config = dict(
    dataset='rosettes with rotational symmetry',
    train_examples=195000,
    image_size=64,
    encoder_activation='relu',
    encoder_widths=[160, 240, 352],
    fusion='cross_attention',
    fusion_encoder_layers=8,
    fusion_encoder_mlp_ratio=2,
    fusion_encoder_parallel_block=False,
    fusion_encoder_inner_norm=False,
    fusion_encoder_cross_attention_every=1,
    shampoo_beta=0.95,
    max_precond_dim=512,
    one_sided=False,
    final_lr_fraction=0.01,
)
Rows from block 4 of the fusion encoder of a small model that answers yes/no questions on an image's attributes, named by matrix and row number. Rows with one number belong to one neuron. Each number is 128 + 24 x the weight over its row's rms, rounded and kept within 0 to 255. All counts start at 0. Numbers have three digits each.
After each neuron's rows are labels from the 100 texts, of 14976, where the neuron reaches its highest value: "fires on" is the input token at the peak. Only what is clearly more common there than usual is listed. The data: rosettes with rotational symmetry.
# fc1: MLP up (fusion_encoder.blocks.4.mlp.fc1.weight, 768x384), inputs 280-314
# fc2: MLP down (fusion_encoder.blocks.4.mlp.fc2.weight, 384x768, transposed), outputs 280-314

fc1.750:139107149154110116163120143113126133110143142128120142126085155104150163102099121084139122179147105156144
fc2.750:123088093105105110114152133098159114119167128106202121117141078123062121128086123125179167145118122093126
fires on: "grey"

fc1.65:144135070121120135119120156167121119115152122137093144149119155131142146151118136092101111129100143122086
fc2.65:076141108153139171082129138175130103169141100143116130132140087165160144117167112122125139111136128105133
fires on: "off centre"

fc1.689:109128142087103156155159109103127112134120142131119097092116165145112167096136119102109081107127109138141
fc2.689:172146149113109097135153188128137100140096118188110154121155113101133098132128144122097116162110137105151
fires on: "pinwheel"

fc1.145:148135120090122113133083151188135130151113126136106138115131100130112142062092160116177132178121109142123
fc2.145:167114070087062157065122134073110106157159133110164121100127080138067141143177130098131157123120165136124
fires on: "earthy"; "cool"; "warm"

fc1.705:128164139140145139178139125137125114085149140138116183129115113116139093150168115121144137090138106138179
fc2.705:074131135142151139167109141133149143143136126150081142145151120123103096095139132108123109140055118128122
fires on: "six-fold"; "five-fold"; "four-fold"; "seven-fold"

fc1.310:154186087124157136122097091115132148096123110139084135119108092119127106121138115141141164177125125109112
fc2.310:125136111126106186118116133122140054125154090098143119165126107143158140136181137116162167143127091124170
fires on: "cool"; "dark"

fc1.393:121119126114156174113157123145117119117116161118140144144086170140141123124098144096093132160106151129094
fc2.393:080159120107092156084108156140163102155156097105168121164132113135143125111144117123172110101101118149146
fires on: "pastel"; "warm"

fc1.43:134129138132109106119099104085129105146111074123094107130137114174183090119076136147148136180104158145059
fc2.43:152139106084084123112104142165119110090133145106181148129125128120145161149115086163121137141117133111141
fires on: "five-fold"; "six-fold"

fc1.713:132123100135173147098135165128094151093088106163180084121079155138121144155145117125108128127207121158143
fc2.713:114120112144183098158133103138131135125128084115090121132134109089143128118121147111128143131100121102107
fires on: "eight-fold"; "six-fold"; "nine-fold"; "seven-fold"

fc1.353:088122134131144120109138124141085103101165091160148139132127141120117130129139103074114116113113147110086
fc2.353:145121106111120164089133152128122132141152093122162158120120071132183114147138109152149139159087127119136
fires on: "six-fold"; "five-fold"; "four-fold"

fc1.13:132160079133167098108141107138164148161094117108119125127094156141105149107150143122075126117163153141118
fc2.13:069174160091125141093115163097107112142146129112131145148098109118164148134137122103125147135145180134127
fires on: "off centre"

fc1.584:159126125112150138137118103165153141159108146115073117129104136124149188117142141168160148082148147119152
fc2.584:142137134137145133143184127124177100075107123157145114127152091092131157176099092143125075134097126119101
fires on: "three-fold"

fc1.90:122140156148134129099105109127111135198102107138122117141123108112112126107151105177089114153145120118144
fc2.90:126135145095145106131142117101126181099139127175047155125084158130117122117151127136102114095117136113112
fires on: "pinwheel"; "mirrored"

fc1.395:132137122117146148177112139148131186092094136150168145122122124151127103116125138113125114132161120128128
fc2.395:094138112167144105142118090153105130150125131157095159158164114110110104107107128098104157119104127166105
fires on: "five-fold"; "four-fold"

fc1.323:127103181132090097126103107099136138125147122111130107133149093139108118125106141130134161187122182164086
fc2.323:148124118146129143115133164151056088098104157139140134144089145131112099124127111164106155114131127144139
fires on: "five-fold"; "six-fold"; "four-fold"

fc1.428:105120105142089169103111117124073121109095142098147107155150085148131156107133145151151136154143123123127
fc2.428:122189128185112130076114134126138151129149096119095150133089116101106132135110085092131142069122134136156
fires on: "pinwheel"

fc1.89:156181154143103153157168151147146181112135123141128136134162128109145107146114169133110122131149113173156
fc2.89:120084119094115101117124128139128115158127137089107163096131138115070135147097162124122122151121155119061
fires on: "four-fold"; "three-fold"

fc1.762:114095101092166121141146113190108148121112154123110129107130182151121128143164113118146122147136121154108
fc2.762:104145070127115163085117109174146122136112091107110109118129139127091146106144120134171106146103131106149
fires on: "vivid"; "pastel"

fc1.664:118115126118116104094143106124123161143119107109126140106131125114136126134131137155117121114099141126154
fc2.664:168148127125123107120124164115136173106130136147109149107095141144110122156141181147128150086143111105116
fires on: "pinwheel"

fc1.78:133114161133134110142129151115144126094140127132100085109159134164128154132145089142154134102104128142115
fc2.78:106148142152116136154118154190175119164135101102112081112170142118156117141127117174144123192147091106094
fires on: "grey"; "four-fold"; "five-fold"

fc1.66:123130114114146104168142121121135140143111168144096165116119136108131143113122145140168157143140107108148
fc2.66:132121143122158119128131086153141140184120116089078106140143143119113129122150152087118108155128202133118
fires on: "four-fold"; "nine-fold"; "eight-fold"; "five-fold"

fc1.558:143152150097141160148151152135136149134134137113132106144163127188140107103097144136097127122109157118136
fc2.558:128153163153164120142111107126143173135109140136132132138138126117129134161125133128154138139133149134127
fires on: "eight-fold"; "nine-fold"; "seven-fold"; "ten-fold"

fc1.232:151161164123121086099126129120122140098115094155125091140142136151188144148105126162138096144098161124088
fc2.232:181099118116122184112111136152140129123151092132166136132140123154112139127150119138148112152103119165170
fires on: "nine-fold"; "eight-fold"

fc1.383:183090111142103121156128147121096132129116143166125088135136170122160129171127098109133115139141127090127
fc2.383:177137117115056102124157145126124111114166115084139137097112128137129157113154131127107110145183153139117
fires on: "three-fold"

fc1.318:130123063146175156078149136112118141152110098148159116077127125143157124139129150142132135142103100106127
fc2.318:154177136090114152113165176099133133097126126122065110138095152102127108131171123113155122114119129115166
fires on: "pinwheel"

fc1.511:126145121145115133121140131106153154175142103100098124128087149116107126142097107121103118142157127139110
fc2.511:180132087112058156103149103103103096137158105069119148118139088164099132134135128069122157120131096117149
fires on: "cool"; "earthy"; "grey"

fc1.233:125120146128101163134095125085156141084146113088108163123165131140145153158132117143159124099133134133157
fc2.233:124139106164115101076144060103166104126152137112130106140157126111142113129130143133171120152112131140109
fires on: "grey"

fc1.503:131093108124080102128108104170167151103121161107119135125146118153105126113088166117125121156151114088143
fc2.503:065116131155145130138149102102133110145172142124089103130119108127160125100093111127148109130127177136105
fires on: "eight-fold"; "seven-fold"

fc1.561:108142102158142133099126101133132151169132098115150109146109134143125083132118106138101122141106162147094
fc2.561:138158162128120113093113149107094147138127142159099137110123162138135112133131115113148148133162140071085
fires on: "mirrored"; "six-fold"; "five-fold"

fc1.443:091090155158138154118119153141132126122095139110153137097081188127149114111113125159110163072172144143157
fc2.443:141117128113145121132134121122136117097128101161135095131093107125119125122136146091164124120142130154127
fires on: "eight-fold"; "nine-fold"; "ten-fold"

fc1.141:130141131113118151124134132144129160113138105131122132125145175087121127109152193090137110127125110101140
fc2.141:105127103149158129141117110107133078152141118159103135142133133149136131132131089139140109098115146133132
fires on: "six-fold"; "seven-fold"; "eight-fold"

fc1.739:141106136162121156112180102135112153088125148110145145154131139074113162141128104069100062108144129105122
fc2.739:124106143138170133180146116158176133151120153093151123119170140101136169134128104132155115115176132137118
fires on: "five-fold"; "four-fold"

fc1.537:087145151116114123181084126093112112105149146093147133101141136092183119102106126114148159114128131149130
fc2.537:134108119125134132080129143086146167109120118155076129105107158145125109123165120122100091094162152165111
fires on: "seven-fold"; "eight-fold"; "nine-fold"

fc1.293:152101124098157119110165144097130120119142153166114151091122123148116147091137118101125128139125147151132
fc2.293:119129100126158166158121129118154080152138116096153149097148141109140126125148153157156087139131134130135
fires on: "off centre"

fc1.27:096152146156053123113075154130131102124099127137125151123133127175107118154132156101128104127172125139129
fc2.27:152124126138135175112133121138135096153095111089114119105155104100098150088104156201137155162159129116116
fires on: "mirrored"

fc1.48:109131136105141118131156097158139105108146166104111174122144137139162139125144127107083128078183139090157
fc2.48:102105127107170147165120144152150163131153095135156166161135119123129160135131134141136166130118148137102
fires on: "eight-fold"; "seven-fold"

fc1.187:155159120143120118143094123119097136133155101115144153146127130092113161132088116136154158111135112131159
fc2.187:113141149127134094137154162090102154164149095128065093149101105100120114120121120110089133101130165117105
fires on: "mirrored"

fc1.522:123095155174124138123114109094084127134106085108129147139123122145090083105128119124119137144083095128144
fc2.522:140080123111099091123104104124095157106119108084107101127115119116113099110119144147116151117148159129112
fires on: "mirrored"; "three-fold"; "ten-fold"

fc1.454:170185079084203146165117153119141116139135154143154130091087159127150112127116147110078134104103155147083
fc2.454:117110167126119110134110177115161145138132079106080104117130135153163110111160131099134149149130107101161
fires on: "pinwheel"

fc1.61:125135121117123134105142098114108115133158110088164082119140074122104162137135125128137116105100145176151
fc2.61:095163176106098137135108161136074131135160129138117124159112144093146115138128118158112145130155109113145
fires on: "off centre"; "three-fold"; "four-fold"

fc1.498:159159171131091104123089104115175115130165112129141111145139119109115136108080111123148133141099160138117
fc2.498:157135109143107154099161163155104120119140126091148110140108131146126148124142133145131120143114149109112
fires on: "four-fold"; "five-fold"; "six-fold"

fc1.193:089146099127180146169118119145112141104118124124192130098139124136154141164157100123171120096141100158190
fc2.193:132139129143155141138129116108158171178122166176074116151098101148068137099119124096145134099158147096121
fires on: "six-fold"; "seven-fold"; "five-fold"; "four-fold"

fc1.95:106188097122147135104110136174126120136120110143164111070064094135152126117114114099088084117091132117124
fc2.95:122162078128137137158156155077167151106089131094119095128120135130109100157157116093143142136087147094134
fires on: "pinwheel"

fc1.737:130139160134146114185151121129149113140107156137118181121104195127079144090075096164138126076131124116124
fc2.737:082111167142151113164144165125121188177140127165128131158147138105100130121141110119154154164160162143114
fires on: "six-fold"; "seven-fold"

fc1.647:152141115130138156159153134102156138111122096084133118162103141104119089124124130149126138137123153185122
fc2.647:130093127087103160087135190128171120146122112101148148116143133111098097168178151128143095136165122092102
fires on: "pastel"

fc1.207:118134151115131135152123173140127140121118147148145182141098123142163152151158139139125087113177099113145
fc2.207:109167142149132139160139098117158170175115124160029103147146081106127158105072111122138123140131157135109
fires on: "five-fold"; "six-fold"

fc1.250:122180139142107154123158135143132123101143108060135155108128116125156165147143149112088091122103125179115
fc2.250:110145127119114113115143141173140119119142139097175120148159083123104165096144142110137132170154130150136
fires on: "mirrored"

fc1.552:108133123136091171158085165106129112113112134147193118161160098091121149123123082142119117120134118129136
fc2.552:133121084113133084071117140126134108119141090129111110141101129135160129154138096112168161135120135162115
fires on: "seven-fold"; "six-fold"; "eight-fold"; "five-fold"

fc1.118:120131115118108115127136118109110137121119130120141112202150099146144142122135141132119179171109141108078
fc2.118:131130118140144115102125154146091101118123129152090138116106146140124145113135150143121115115135106122149
fires on: "six-fold"; "four-fold"; "three-fold"; "five-fold"

fc1.11:123151139100116084149158141125137109134120131135111134166133079112114149147131136146143162177112102151132
fc2.11:112143114154111119144124137129115161117131147143133095161150132142097136098118098111152130118163150145176
fires on: "off centre"

fc1.280:126138101180189186110129137139115126158136100159160166136140163081138120110107104132096164144136135135111
fc2.280:105153117111182161120129137159134130137121137084154112146149146130065136110115109115158108128114118139086
fires on: "five-fold"; "four-fold"; "six-fold"

fc1.237:162131141115154153098137142123135146167144144100135074145094121134091094129174128123150139157137129134127
fc2.237:094136149129173166130149110122188103149134149153143125134132105102141157140157117165156114117112128116130
fires on: "warm"

fc1.450:163120106110145076134114145116112117148129125122158130114159103100119092143151136159075120104105150151162
fc2.450:138160092122088116137136116128155132129126077107105144140092163173131132093123140143141111108084118114109
fires on: "nine-fold"; "eight-fold"; "pastel"

fc1.76:155110096120133121148130121140147158101088070154082149121117144119157111104138137133125090143086146116112
fc2.76:139153097077092189065127117150135101143126102102138115158099108162117118161161111110138171126110113120134
fires on: "cool"

fc1.184:134140093087094127133123129110091095175125123135125113142097128130094138136094112097101154122138078119095
fc2.184:166122087135077154099142105113136097138173105096119140125084106149140119134133104100141162147172096154165
fires on: "cool"; "pastel"

fc1.547:138123131180147132181145123148136113079121121076151162118136089114126114134128163096174142114142058111146
fc2.547:083107179144152117128135143095113163183111127173095121163127155149108106113151102112105130099089148123110
fires on: "mirrored"

fc1.419:105095161130122122150115114103144199117151086141127128087148098130112144116116141147121161139140119172128
fc2.419:137168106161124123131079125123109107109174144143115184166117168138126099148138158132096141139104185124135
fires on: "eight-fold"; "seven-fold"

fc1.661:110116169130112094172107117071129110133119087131116164123112128122150070131139156120125157124110157121114
fc2.661:150126091112092127129150139131158112172117129135178119121130094122141125143131149061138143114127137126115
fires on: "three-fold"

fc1.32:160167144158155172076102114153086111162123066113135130166139146155140142124109136112098142138137145110092
fc2.32:105134165090121146113157137148134127112153145115103117112087103137150151114155115115160149126127151146161
fires on: "off centre"

fc1.299:096123118118113099125131103111131142086140086065161163115143121125119129115122109096114130128125104153129
fc2.299:130139111134157154177113095107145156140143146190089117152149127109113141129108136155101128135104173146139
fires on: "five-fold"; "six-fold"

fc1.140:116137137158140110119142157126130174160148129100165107118127099134146116117087107134108121132126123152084
fc2.140:128115123118142107090120142124097137096109130131116093102094133165163126128125149121115142100139131110137
fires on: "pinwheel"; "mirrored"; "three-fold"

fc1.495:056126113128067093142104116133141117118109076085128180149112108117132162100088129120116138140105122128131
fc2.495:141127158129144165134111124136114127130134170119124146106142142140133129159082148143130107114149132100094
fires on: "four-fold"; "five-fold"; "three-fold"

fc1.643:123134092161128099107120114135180141116131157127148128163140129134109174080157137135132133092137096095142
fc2.643:098114130153151170140117123124144131111114121145097120150131131129174155134154136101134125149142105130070
fires on: "seven-fold"; "eight-fold"

fc1.81:074117104114152150056149126122148149128116139106144142120181147122087156122148153163095153124145168126114
fc2.81:120131172138165127156185126174158110144099160124150097098112086130121148138117137109134098108138156138127
fires on: "earthy"; "three-fold"; "four-fold"; "dark"

fc1.114:131133134161149140135150064157143185145140141119154116120092115179087169178137113144167146105128134111136
fc2.114:147114122152180130144121142137149122133119106153116116116116137118145143141154101109148106113097091146146
fires on: "vivid"; "warm"; "cool"; "pastel"

fc1.326:153120139139101108109105119080128099122098150111154143144113071148139108153150139137114134127116137159141
fc2.326:186138098107101134131123158134092141097147112114119115112132142174147158123107155153118117156162164099125
fires on: "nine-fold"; "ten-fold"; "eight-fold"

fc1.33:120147085127153126155140110158082181143133110179090133098094116140141158142070155136140128151130078168113
fc2.33:131057105095129149101136100118122113127098148123158138164144115125104128130172120099155147156090096129138
fires on: "earthy"

fc1.376:136180130130149135111116142076142100129116127103127177118133132134178113127186177112118073152152156093114
fc2.376:105120151132129155141166105152122145162108079158143139146095119123113123105113137078126183132179132157160
fires on: "four-fold"

fc1.741:118136134139158161143125149130131151128092154130136106122163098126091115104136072128168107095135123137125
fc2.741:085109147095175160119128164156131137135159110159123126163115099137113156141103133136137120154143140148146
fires on: "earthy"

fc1.569:130110142127154144126111130109104115143142103130136123062134095062113107166134113128104127062165124148139
fc2.569:078146124171124088121117130132105154132121163099073094148142105124123103102153113081120139113133121098166
fires on: "six-fold"; "seven-fold"; "five-fold"

fc1.515:152157098087097135200045124143138138131125160112098175155124150111098087109170117144144125110150112128098
fc2.515:079124115117161111126154124117163145150149151130069142168079125160088103071111125076116123143147115135086
fires on: "eight-fold"; "seven-fold"

fc1.238:140109135143128160106114127141158122142088112102171096109120133106196128132174134130135134102131105110134
fc2.238:092144159113156079135187136088098182104111128116043150123119121124104129132144099155153153071113190122140
fires on: "off centre"

fc1.38:176136186110105184153159135132134134152134117123091125091164123103129112119127136143102103095201141111105
fc2.38:132133147116152104158145156092111133161130141104164116121169089121082101130180142161106149143113147106102
fires on: "eight-fold"; "seven-fold"

fc1.655:142121120136136110125108161131075125102093145113140070150112174143103120147084135115110125109131143120141
fc2.655:134101098105105123159116135168084117123168085116146163113118117144166143157132154160110090127123132105119
fires on: "eight-fold"; "seven-fold"; "nine-fold"

fc1.294:155098117131127090187067151153183145105138154111109143122125155106117121120124145160165161115099100154104
fc2.294:066128150133173115142108133132111146156120130164097138138146118117108126113140089078117150100124139136103
fires on: "seven-fold"; "six-fold"; "nine-fold"; "eight-fold"

fc1.215:130114129134086092127112129117123139117135110151095118215120093170116116176119116129138135164109126119064
fc2.215:163123139133144106139136138174080075103148101148140153142074123144135122129134160168125097150128153130144
fires on: "six-fold"; "five-fold"; "seven-fold"

fc1.194:129136126147081118103109071098105086148170099134132120149135101129120151122154114158141119137138124127107
fc2.194:162116117130079132106117152143107152059141189133179120117097130127142093105143117132130105109138124108102
fires on: "six-fold"; "four-fold"; "five-fold"

fc1.192:110163089141089134161117167118119138126164094108159138145172080122110146092139160118086097126131099129133
fc2.192:104143174150131104087100124121117125072137153173122092151098109094164136113101114135128131120118142082094
fires on: "three-fold"

fc1.442:156122141157091104129108073141112164144143101134079107085091065134117122127123119131148149157136161100166
fc2.442:145130104127055171089115113140115100145196085112135114118128081150120146143113134088142189117106135121117
fires on: "earthy"

fc1.575:111126122102169159120110168145143123183098145170098110107129114192146146122142114153105102109118144141108
fc2.575:117171128120143113108102169113142130128123089138132123125090136130130122117168125114166155148131137107150
fires on: "pinwheel"

fc1.23:136105127144160123107131109137111148150125132129145135148173156121150118156134110148095111144131131145147
fc2.23:145170116127090105128115144116068113091101115124117134130095164130141098105114126147132092147110113150117
fires on: "nine-fold"; "ten-fold"; "eight-fold"

fc1.1:117133119127090147057134133096123185144126134135138127131128140129147131149156134106122185139140115109169
fc2.1:145150161092114134106149134116144118126131137143120112084067145117158124144122127133119136093093107144172
fires on: "pinwheel"

fc1.160:120143169152100106138137090131134126086158115099151096204142116150128135156123169092151143144136145139090
fc2.160:150073118107146103125125158158075120095132134126141100135101166117129147138119100145127079134138120131117
fires on: "five-fold"; "four-fold"; "six-fold"; "seven-fold"

fc1.730:127139115129105138076106121097108133139096083143129112144108136142144136128082102133115118122150105134064
fc2.730:136132147102138127135115144126126130139139122113161125111106086147126142162110137137128139109144130106116
fires on: "four-fold"; "five-fold"; "six-fold"

fc1.564:108067173141122133082115124169165114155185142122142115111155097114148134157102129128175097131163130160145
fc2.564:110124152124153115165141124097109128127112142143114120139149153138135096090155104127150108117138148140134
fires on: "three-fold"; "dark"

fc1.426:159067113150096119135123095073118108108100158088142115126120093137134110131136138121137119146121090140143
fc2.426:142165174116113129133111135109152158103143104151115141143135131107117101165152088146149103136155132105128
fires on: "mirrored"

fc1.298:130100098133108149122136159149129159146083124100156128085138163102094095122129124098106138099133144095127
fc2.298:124166099144183094192085072112180125169133103130110127138127150141148113100084166138128106141122159147155
fires on: "five-fold"; "six-fold"; "eight-fold"; "seven-fold"

fc1.210:104146124108107137132139104148151104159096126166132124155097147156150122137127100138129122160153154170148
fc2.210:137146166105112160141119153178116117143160105115131109112148155139081160114165157098121139148161129104126
fires on: "nine-fold"; "ten-fold"; "eight-fold"

fc1.441:125143120104054154150121120116111108144105100113190117123118073118128119152100122157126115144122133126122
fc2.441:071145102116080168071137107156127150096131137149119123170123153128153166147100178132111106117168064130137
fires on: "mirrored"; "six-fold"

fc1.355:122127111144082155108095101099116062087185059126104096134112065134096109143115139103140104153128172136163
fc2.355:128113102110114155121117170126106063081145150138172162147112171154167113118181139094140118127146114145138
fires on: "three-fold"; "five-fold"; "four-fold"

fc1.703:117148125130094081096120131119113094105156094116124074148177117175142127182115148123100148170104125154102
fc2.703:160145097122135138109157150157098100111142132138143151095063131135123107128151181140128098120144111110132
fires on: "four-fold"

fc1.171:114127101148162146051101130146126111074090154085162094111128102123108104130120119139137119159152133140142
fc2.171:112167174124136136109113180073100139150150107161136113158108144161109106128146074100159137088136141126169
fires on: "mirrored"; "pinwheel"; "vivid"

fc1.98:151151109141141141118146113155145101159148192151123114126098137141132115135114106125153142141115138125132
fc2.98:141102139145083141131115101142110124155133121161127125095177089119143155165142128146100171134148097134171
fires on: "nine-fold"; "ten-fold"; "eight-fold"

fc1.396:142120153118179124120144162122089129130094162123154151131100105124150106119107087130117113083134146135149
fc2.396:097128156127105109112132124117158137127171133160147120102157136156165148109108140132101125138161171128136
fires on: "eight-fold"; "seven-fold"

fc1.362:124135115128093142106144157142125129132152142156132155140115170155155100135072149118128134072121118167156
fc2.362:101126086128173098152099152120138166156095111144091139163116139146088099150185117120159137131100112090090
fires on: "earthy"

fc1.427:114131115123153141143116131183108172153177135124120157119121092131168146136126142126071120169146122161119
fc2.427:162121147062076153122127123106136102155140115084170093101131117168117113141146126095165170132093117158140
fires on: "earthy"

fc1.239:136129130111097138112140127155100145143109132120120138102145164126131097138175108132141169127170111105159
fc2.239:140182107180127146161113148114144165123119163122121161153105122142121145151104128088116104165138138132139
fires on: "grey"; "dark"

fc1.358:139138115145200138093107097134136091155151139151094171126143127127104142131115143130117164148143159125089
fc2.358:103127147120080131096096154130117111157131111135099105128111088102131173106112121115118146142147155124148
fires on: "off centre"

fc1.436:099136114101162115124110127130092124151156152131132155135123175149135170122099122119098142133157132157102
fc2.436:116165140136127139102163098150173094111129068098137133087118098151055128137105147144156183099145172093086
fires on: "seven-fold"; "eight-fold"; "six-fold"

fc1.269:153146168116107114158124119159122137194085111112079125116101110134106152148114129074113126158124084140101
fc2.269:116111081125115174083134110133126069134131113095158125127129102140091118116132092118145160133132153157137
fires on: "earthy"

fc1.754:100134163138106139110084116109126126126122148116121121119115099166140100143118141182177145164160098108153
fc2.754:161117102134117113123169083145086192147129104136105108137109160100104097112111119145124070111107175132175
fires on: "grey"; "nine-fold"; "eight-fold"

fc1.438:142074112163128180121124105129112126125120093113138111127103123150133150177129151139168132114114131140142
fc2.438:120144146120113114127161162133128201157120167131081086114106118118130082103115109151151139118110122093131
fires on: "mirrored"; "off centre"

fc1.747:091085102177169179100115132102087120113117116134121118126058120154112116100136115100125174111119094134153
fc2.747:094183131105115128147132180115152116153137139094115118108136129123131068130145135140126106119145156088159
fires on: "off centre"; "pinwheel"

fc1.83:104124150091117159118111134172134111144108129146128195161076120086105119136115110160164122137137114149121
fc2.83:105100134134148115149119158131142107130118173133139118163117125137132153081112139108103173106145132141118
fires on: "five-fold"; "six-fold"

fc1.506:124108125064088133142157139132109114163150142138131143155112109140096152165100107119137106126166066139145
fc2.506:136145113140079148108119104098145093139136115100135108128118105160098146096145086105132176132094103133158
fires on: "warm"; "pastel"; "cool"

fc1.105:132128119152136093126090140118104115151145122148143073109116128097068121114135109152136164159138169120148
fc2.105:138101132146124151137136117110159105123109157123127124105131087145132155159116134131130125146137096192123
fires on: "cool"; "grey"

fc1.183:184104123124182129144112177119143115105113160108140123081102148142127138164124121134109162099132143106138
fc2.183:133136156156138089161130067119122161167138091152106120127155131106121088112124095140128101101103165157126
fires on: "six-fold"; "nine-fold"

fc1.313:150096154154079118135124120109113106097101151143126106117134112145121100132090120157140091134107087107127
fc2.313:122158079133081156079139138105146109088140075117184135171142108132104130105122112150127139143093100178129
fires on: "four-fold"; "eight-fold"; "five-fold"

fc1.581:140097144174152143105138172114130131112149133101118135157133152122147146169129125113137112114144096153096
fc2.581:067109143168158116130155117153113192155109117137114139157149157106095108105162121122103085091100164101109
fires on: "five-fold"; "four-fold"

fc1.617:143165145145135164138123137173118120095136107109158141137139166160154114128139114134113123119150111150062
fc2.617:090126107121137119095149159135129126132171136138106124144118144102161145109162108102115172122150112064118
fires on: "pastel"